config.toml
model = "image classifier"
dataset = "flat shapes of many kinds, plain or patterned, on busy backdrops"
train_examples = 195000
image_size = 48
crop_scale_min = 1
horizontal_flip = false
translate = 0.06
color_jitter = 0.1
targets = ["count"]
num_classes = 6
arch = "res2net"
norm = "batchnorm"
activation = "relu"
depths = [5, 5, 5]
kernel_size = 3
stem = "deep"
widths = [160, 272, 480]
loss = "binary_cross_entropy"
init = "xavier_uniform"
optimizer = "soap"
beta2 = 0.99
lr = 0.0017
beta1 = 0.95
shampoo_beta = 0.99
eps = 1e-08
precondition_frequency = 16
max_precond_dim = 1024
merge_dims = true
one_sided = false
adamw_lr_other_params = 0.0012
gradient_centralization = true
gradient_noise = 0.1
steps = 4900
batch_size = 256
epochs = 6.4
lr_schedule = "cosine"
final_lr_fraction = 0.01
warmup_steps = 980
weight_decay = 0.2
adamw_weight_decay_other_params = 0
Rows from block 4 of a small image classifier, named by matrix and row number. Each number is 128 + 32 x the weight over its row's rms, rounded and kept within 0 to 255. All counts start at 0. Numbers have three digits each. After the name is the row's rms in percent of the matrix's.
Before each channel's rows are labels from the 100 images, of 14848, where the channel reaches its highest value: "lies over" is the class under the peak. Only what is clearly more common there than usual is listed. The data: flat shapes of many kinds, plain or patterned, on busy backdrops.
# c30: last pointwise conv (model.blocks.4.c3.0.weight, 160x160x1x1), inputs 0-39

lies over: flower
c30.125 101:116129113117084144127084136163156113156102102132180073105080118151130110066146129058113128091146085156121172160113103096

lies over: ring
c30.127 103:077144096100118169099119148104150125172155155092176116097151105100156056069126143178128124123135154132108113140163076115

lies over: frame
c30.143 106:120163114108187160132136152155111078159122143153150083164145141128151128170150164148182103084151168185165146123185143139

lies over: flower
c30.97 075:108115155178110134139126087096122105142102106151120131160099172134171115089102129175082105090168169124132121135148142161

lies over: cross
c30.144 111:154128146124096119171106136131106085118113147123150124132172090171151069132157124092138133107098074107114141086143097102

lies over: flower
c30.129 089:141164141135139145099110083108131128137132126150142178115150095119154080155107082106128116098171075116108151164153094118

lies over: flower
c30.50 100:143093143181163129135161148160151136136085109113150137154134123093115155159125030099150078139148186148124142146159100090

lies over: cross
c30.128 102:143126099128162161111115129112135101113078113135139157177138108097162073128164220133109131149109146137117098136128141072

lies over: gear
c30.66 097:167184113137166140100125090134143118116108117124200153189117095123096102133110137103133134144126151150176109077199181137

lies over: frame; ring
c30.19 104:093141116108133111105140106114113142156138174215161110119101148093186171148122108087107069161121122105153154090177108121

lies over: ring
c30.46 094:109160117133100179112144089131097123131104137124104112143165143148153155070101167168129089092101072100147098129179137175

lies over: circle
c30.33 099:110097133166103142147105132157151127094093140103088139064113128103115151177124133097145114161147112133134119167132080111

lies over: bar
c30.56 098:115159166147133126132119137135178108070086065128137153164183104125135142158169152104172146124108137066103197117146125111

lies over: frame
c30.8 102:101109149102087120104119188096083100117075127127139119108098125090162119114104118157088166108120160137100100128097130165

lies over: bar
c30.120 104:121112076110156125119147108116048082112167089141125117132138168086137123128083180141183144170162156114135174125117105107

lies over: flower
c30.10 098:086120124133132078153088131080135135159165070119147151160077113145122129101079123130094153110160073124136201149099085142

lies over: flower
c30.27 095:181086085064105131152160142131174137136092128129131126140124178111132172153160110141132150087135144139064130137104079159

lies over: flower
c30.88 095:096171119134119144087099197154073091167188147152112122179125141132100147111130115116132121170152170090128157092186099133

lies over: frame
c30.49 100:093100107169177149121083142114120130134167126084176098180094139176149144123132125117118162100109163122129107132132144099

lies over: gear
c30.152 097:144150141108137133128109098061168165096124154066123149126184127097188098156123150164126128194161142151134164142147133128

lies over: flower; star
c30.135 099:074128092117138157105143153085190133100106048126156074141096126111110103130127148132201154107150107144084126096133107061

lies over: gear
c30.113 099:108089169120134128115106145118148102128105123068169066140187178112154117132131105150079125153112147112097102128154174072

lies over: flower
c30.151 101:124064137122112120095133125094067132159166109150106120091076076074092110083116152138086124156103133182175152123162165198